Weights of a small segmentation model: norm layernorm, 6400 steps.
Rows from block 6 of a small segmentation model, named by matrix and row number. Rows with one number belong to one neuron. Each number is 128 + 24 x the weight over its row's rms, rounded and kept within 0 to 255. All counts start at 0.
After each neuron's rows are labels from the 100 images, of 14976, where the neuron reaches its highest value: "strongest on" is what is common among them; "peak at" is the part of the image that holds the peak. Only what is clearly more common there than usual is listed. The data: drawn small creatures on textured ground.
# fc1: MLP up (model.blocks.6.mlp.fc1.weight, 384x128), inputs 0-127
# fc2: MLP down (model.blocks.6.mlp.fc2.weight, 128x384, transposed), outputs 0-127

fc1.225 [140 101 139 114 150  82 164  84 158 116 131 100 154 158 111 108 135 152 168 155 115 118 123  94 107 161 138 136 111 124 121  96 103 145 127 111 117 102 120 121 170 170 145 133 118 151 136  95 155  98 117  97 106 125 124 147 172 141 115  90 121 139 124 106 154 173  96 163 132 158 141 116 144  95  92  99 121 110 134 150 114  94  88 119 172 107 109 156 116 125 125 138 113 111 181 128 133 142 118 118 157 110 102 101 140 122 101 122 122 184 144  92 101 153 117 164 123  84 144 165 143 152 128 132  98 108  95 148]
fc2.225 [132 159 142  91 144 152 174 119 128 125 146 116  98 116 151 164 151 162 137 127  76  96 124 114  97 161 131  97 146 105  90 122 159 108 145 141 130 111 122 117 127 151 116 135 148 129  80 156 133  93  72 136 147  92 121 137 101 127 133  84 109 106 132 136  83 155 130 117 138 160 138 133  81 124 168 140 152 125 182 141 141 146 154 130 128 128 169 104 124 115 176 138 141 117 128 124 139 146 106 133 113 149 154 114 127 142 106 156 121 122 164 131 131  96 141 123 121 137 153  88  45 149  95  94 141 127 125 157]
strongest on: large; dragonfly
peak at: top right

fc1.6 [154  92 100 149 167 136 122 115 102 151  79 108 143 126 119 168 147 143 158  79 130 148 153 154 106 167 174  98 143 138 124 147 115 143  84 133  97  83 136 120 122 158 114 121  97 150 121 106 146  90 111  95 194 100 161  97 137 110 138 110 114 112 149 156 141 156  89 102 159 125 114 152 100 162 129 136 121 144 116 116 111 131 141 147 171  86 118 103 134 143 140  88 157  99 164 135 122 126 114 141 159 117 147 112 136 123 135 112  83 127 138 115 141 100 135 105 139 104 117  90  96 130 139 143 162  94 115 140]
fc2.6 [133 128 176 138 156 135 112 125 100  90 101 115  94 135  67  86 150 127 155 134 122 137 114  84  97 114 108  88 128 110 132 131 117 107 132  97 131 160 114 140 105 125 118 177 116 131 138 111 156 145 153 127  87 146 111 127 117 157 181 112 118 142 101 129 124 111 104 146 104  96  91 115 140 111 110  99  85 121 137 154 122 136 151 132 118 128  77 154 147 108 156 100 132 129  89 158 125 126 166 146 126 110 206 153 123 132 123 107 148 112 125 119  92 166 150 147 154 129 102 119 120 128  80 146 108 118 169 146]
strongest on: snake; scaly; pink
peak at: middle right; bottom right

fc1.62 [138 120  92 152 164 125 137 181 118  85  93 190 134 156 129 116 120 168 110  84 158 161 145 107 130 143 155 147 104 127 145 124 142 140 138 146 120  88 130 105 117 154 145 138 132  75 120  66 121 140 159 138 123 156  94 129 108 101 132 119 120 107 143 125 162 125 112  89 135 147 135 139 153 137 113 165 136 105 141 113 170 122  98 154 118 120 122 119 130 108 148 167  94 163 155 136 121 125 111 141 170 145 123 160 108 160 118 128 145 121 114 140  75 109 183 121 167 151 133 155 115 138  90  97 150 126 140 107]
fc2.62 [150  99 150 156 151 125 117 139 134 124 115 107 158 109  99  91 163 144 126 147 138  94 113 131 147 116 157 171  85 163  88 124 115 157  77 119 142 102 115 178 100  94 132 146 138 154 164  78 148 106 133 151 112 127 135 152  91 145 166 107 126 120 113 107 158 139  74 127  97 140 135 115 194 133 103 117 173 142 126 102  97 144 134 139 122 176 123 120 121 150 131 110 118 125 137 111 152 135 115 146 115 158 127 136 161 117 159 104 155 132 154 131 133 143 118 107 136 108 111  98  82 135 139 141 119  76 148 165]
strongest on: large; blue
peak at: middle right; top right

fc1.345 [ 78 119 152 136 143 145  92 154 122 146 164 104 168 117 122 143 139 130 157 142 124 119 168  99 142 147 140 142 112 163 114  96 159 135 137 162 152 102 110  90 106 125 134 105 159 136 163 151 183 142 107 106 180 103 164 134 155 105 130 124 169 129 121 156 123  79 105  93 100 133 142 128 150 160 163 164 142 158 143 106 123 151 126 138 108 148 167 146 106 127 162 113 135 137 137 125 126 156 139 154 131 137  99 129 106  97 128 119 145 133 121 199 137  74 175 140 175 118 127 117 132 122 140 136 122 115 133 153]
fc2.345 [ 94 177 102 139 119 119 127 131 137 120 107 155 151 136 113 136 152 103 145  67 133 110 155 135 107 178 125  85 119 124  96 128  73  99 134 166 155 143 145 113 118 121 122 158 112 133 102 144 100 125 135 151 137 180 115 182 103 149 142 140 101 108 166  91 134 100 102  97 106 112 127 153 111 147  93  89 123  89 134 184 176 106 111 132  98 124 121 135 106 131 134 101 168 138 125 150 113 119 115 109 147 136 113 125 146 135 114 150 136 122 168 126 106 158 136 142  94 142 160 127 117 133 110 145 184 157 143 140]
strongest on: grey
peak at: bottom centre; bottom right

fc1.75 [122 118 127 120 167 136 107 187  97 128 138 132 119 131 139 131 126 116 155 118 100 159 112 137 171 140 147 100 143 159  91 129 116 138 127 101 109 102 161 124 117 113 102 128 134 128 135  96 101 134 103  99 102 177  85  99 108 106 155 136 130 156 136 108 140 103 124 151 161 179 189 123 124 153 133 108 116 103 113 113 128 104 131 101 137 113 164 104 121 158 137 125 104 147 136 101 130 140 152 124 218 107 121 158 141 125 136 179  86 131  98 133 166 123 127 107 166 130 176 164 152 105 113 145 123 140 118 117]
fc2.75 [143 151 136 141 121 144 103  93 125 108 134 112 162 118 109 173 194 135 143 126 110 113 184 143 137 137 156 122 133 151 132 129 103 127 129 139 108 102 151 155 110  97 107 116 161 118 138 143 121 130 149 147 140  71 103  88  91 174 147 111 126 133 135 127 129 119 147 143 114 130 103 159 158 104 119 145 101 121 148 165  74 154 179 133 132 122 146 112  84 156 116 110 156 143 124 129  99 145  89 113 140 163 127 134 157 139  97 140 134 167 154 152 126 107  80 133 155 138 109  94  89 149 138 110 160 130  99 180]
strongest on: grey; beetle
peak at: middle left

fc1.135 [ 95 132 123 136 139 132 119 142  72 150 119 115 108 112 138 108 144 115 154 112 108 147 127 126  72 154 133 126 139 124 110 151 139 123  99  98 117 150 142 138 114 135 142 103 173 118 154 126  87 114 128 125 133 116 169 111 124 163  86 124 137 137 114 190 139 112 120 126 114 104 152 164  96 111 174 137 141 151 103 151 147 122 132  89 182 119 115 112 176 157 145 147 140 143 113 166 143 164 171 185 142 173 157 119 118 118 163 119 126 107 102 145 134 137 146 134 105 183  88 132 129 116  93 127 144 162 132 165]
fc2.135 [ 99 151 115 137 157 108 123 153 187 135 100 115 138 136  81 126 147 162 123 127 110 114 121 132 171 148 144 114 137 111 156 133 157 163 168 110 197 133 137  98 130 102 102 141 137 134  70 138 130 135 155 135 100 130 103  87 166 153 117 161 153  99  90 150 113 111 121 132 104 147  93  93 127  58 110 119 138 156  70 112 116 136 150  98 159 115 145 107 145 120 134 133  92 101 148 109 104 139 136 143 102 144 143 136 123  96 111 163 142 100 128 119 132  88 119 116 118 123 142 124 109 131  86 155 106 129 121 143]
strongest on: snake
peak at: centre

fc1.156 [165 120  94 137 126 128 109 148 105 141 123 182 139  88 107 110 167 159 104 171 115 133 139 144  89 111 161  74 114 104 142 126 133 166 139 104 117 112 108 174 147 111 156 149 118 132 117 124 159 140 124 112 130 134 144 113 138 121 136 176 141 118 124 142 121 101 130 124 152 119 133  63 150  98 139 147 154  98 105 132 140 139 113 165  89  85 140 136 143 139 123 140  98  89 143 131 109 157 102 103 131 176 138 124  98 107 140 149 137 106 145 174 164 125 153 130  95 119 124  85 159 142 168 158 159  99  91 137]
fc2.156 [127 146 138 135 140 109 124  80 141 131  88 156 138 163  97 159 101  73  93 130 125 166 126 148 142 142 108 134 106 131 113 127 107  82 112 145 123 149 156 140  69 113 132 121 159 113 130 155 132 109 139 132 118 102 182 121  97 109  98 114 122 126  90 128  95 134 112 118 111 160 146 124 167 123 132  77 114 120 120 128 164 103 128 111 184 151 129 147 109 140 110 154 135 154 116 166 145 131 124 170 144 100 114 175 102 164 123  87 130  97 110 127 140  78 114  78 103 130  82 112 135  97 135 125 116 143 132 131]
strongest on: large; crab
peak at: centre

fc1.78 [106 123 128 141 137 125 112 111 130 101 162 120 117  98 119 172  95 160 130 140 164 147 121 106 100 124 118 131 125  77 126 158  56 135 113 127 131 103 138 130 166 123 153 135 158  91 119 170 105 111  90 148 130 115 144 166 113 105 123 147 154 112  98 121 156 124 165 150 146 163 134 176 118 127 110 151 115 101 113 184  99 104 101 165 136 125 142 111  88 130 153 118 126  87 155 173 156  89 115 122 115 133  87 147 125 123 133 116 176 145 143 103 142 158 141 189 110 115 104 119 125 116 126 126 135 113  95 130]
fc2.78 [141 167 142 166 195 123 140 161 152 134 117 118 130 111 173 149 105 132 108  98 114 114 129 168  92 111 119  87 158 139 136 155 146 112  86 122  92 133 142 156 143 106 159 147 134 142 146 129 150 148 125  93  98 165 121 152  96 162 112 122 131  73 147 160 137 114  98 101 157 155 128 100 129 142 154 136 153 166 125 117 141 132 161  89 150 141 152 121 122 103 131 165 130  71 126 115 104 106 129 164 116 129 128 163 152 103 103 173  90 110 151 154 114 110 112  75 132 140 129 128 130 156 130 113 116 128 124 105]
strongest on: large; spider; crab; colour: red
peak at: top centre

fc1.58 [154 100 166 151 142 124  95 155  80 166 139 198 142  94  99 133 158 101 123 103  98 129 124 122  89 126 155 121 124 108 119 108 113 121 109 131 125 106  83 118 121 129 139  99  96 126 100 167 122 126 130 104 107 114 121 158  86 123 146 104 143 131  88 155 138  79 100 158  99  76 108 135 105 125 185  95 124 127  79 147 117 136 123 144 126 115 165  93 124 122 146  95 133  95 134 156 133 121 146 142 131 126  84  98  80 117 138 112 135  84 157 128 134 148 150 141 158 119 131 150 121 109 119 144 131 131  98 132]
fc2.58 [ 99 171 114 142 147 155 135 156 109 110 115 104 130 139 130 124 138 141 135 110 126 121 135 141 143 128 100 134  96 120 136 151 158 142 149 126  69 138 159 175 161 136 100 169  77 100 109 129 102 110 140 117 154 161  82 134 171  99 135 120 128 156 105 132 180 161 134 152 108 133 157 149 158 145 152 112 106 111 121 113 135 173 149 124 165 137 144 155 146 160 140 175 135 161  95 137 121 120 146 184 125 101 154 148 120 147  77 167 119 138 156  90 114 118 139 105 113  95 127 105 134 157 145  89 111 149 128 129]
strongest on: dragonfly; green
peak at: middle right

fc1.231 [146 118 123 144 115 138 138 126 148 123 110 126 125  98 152 167  98 129 124 136  71 100 158  98 119 136 122 113 110 130 157 143 162  70 131 126 152 166 154 168  98 118  95 147 109 112 113 100 146 129  87 111  95  85 130 135 159 126 128  95 101 163 116 159  99 137 198 153 148 112 134  77 106 139 114 120 121 135  92 145 144 122 122 136 150 144 150 133 170 160  93 135 123 113 118 131 123 179 124 114 152 146 182 104 116 103 126 151 135 113 151 106  92 111 131 147 115 116 139 118 171  98 133 116 127 102  81 114]
fc2.231 [106 139 122 111 136 148 114 148 126 162 102 137 108  92 106 142 141 117 125  76  85 154  83 118 123 110 152 111 160 134 146 113 125 151 122 131  93 104 163 132 109 119 110 141 156 136 107  98 144 138 125 144 144 188 138 139 150 156 150 135 134 167  70 112  96 116 124 142 129 114 171  97  92 135  94 119 144  95 135 117 112 110 122 111 117 100 127 178 100 120 180  89 119 152 105 111 141 145 114 105 113 133 157 101 140 101 142  90 141 162 123 146 127 138  92  83  88 138 143 155 157 166 103 170 137 137 160 115]
strongest on: snake
peak at: centre

fc1.84 [146 137 116 142 160 115 147 117 120 147 122 152 176  96 119  77 110 135 126 117 148 109 125 176 134 165 111 125 182  97 166 110 142 115  98 103 133 122 133 116  95 134 109 135  93 159 133 117 177 130 129 126 131 117 147 120 117 120  90 107  69 113  94 133 142 117 123 155 172 118 138 131 109 141  96 148  97 175  72 145  84 147 109 109 129 159 101 117  92 120 107 123 126 138 132 155 124 115 114 171 121 149 147 104 127 164 136 157 175 105 135  88  82 151 131 121 123 145 150 161 123 153 147 104 122 166 143 140]
fc2.84 [122 148 152 163 119 103 168 125  89 118 115 134  92 110 143 117 153 121 118  94 165 106 113 106  72 114  96  95  96 159 111 161 104 137 160 158 153 118 104 136  79 167 166 118 118 103 155 158 123 157 150 107 121 108 121 109 133 118 121 126 169 108 163 103 142 153 141 150 115 108 103 140 126 146 161 121 134 131 187 121  91  90  96 175  73 127  99 113 105 106 151 155 156 145 129 124 122 105 123 145 155 137 134 125 152 113  97 148 120 103 120 122 118 109 158 157 165 122  99  90 116 127 131 148 141 106 109 124]
strongest on: snake; pink; dragonfly
peak at: middle right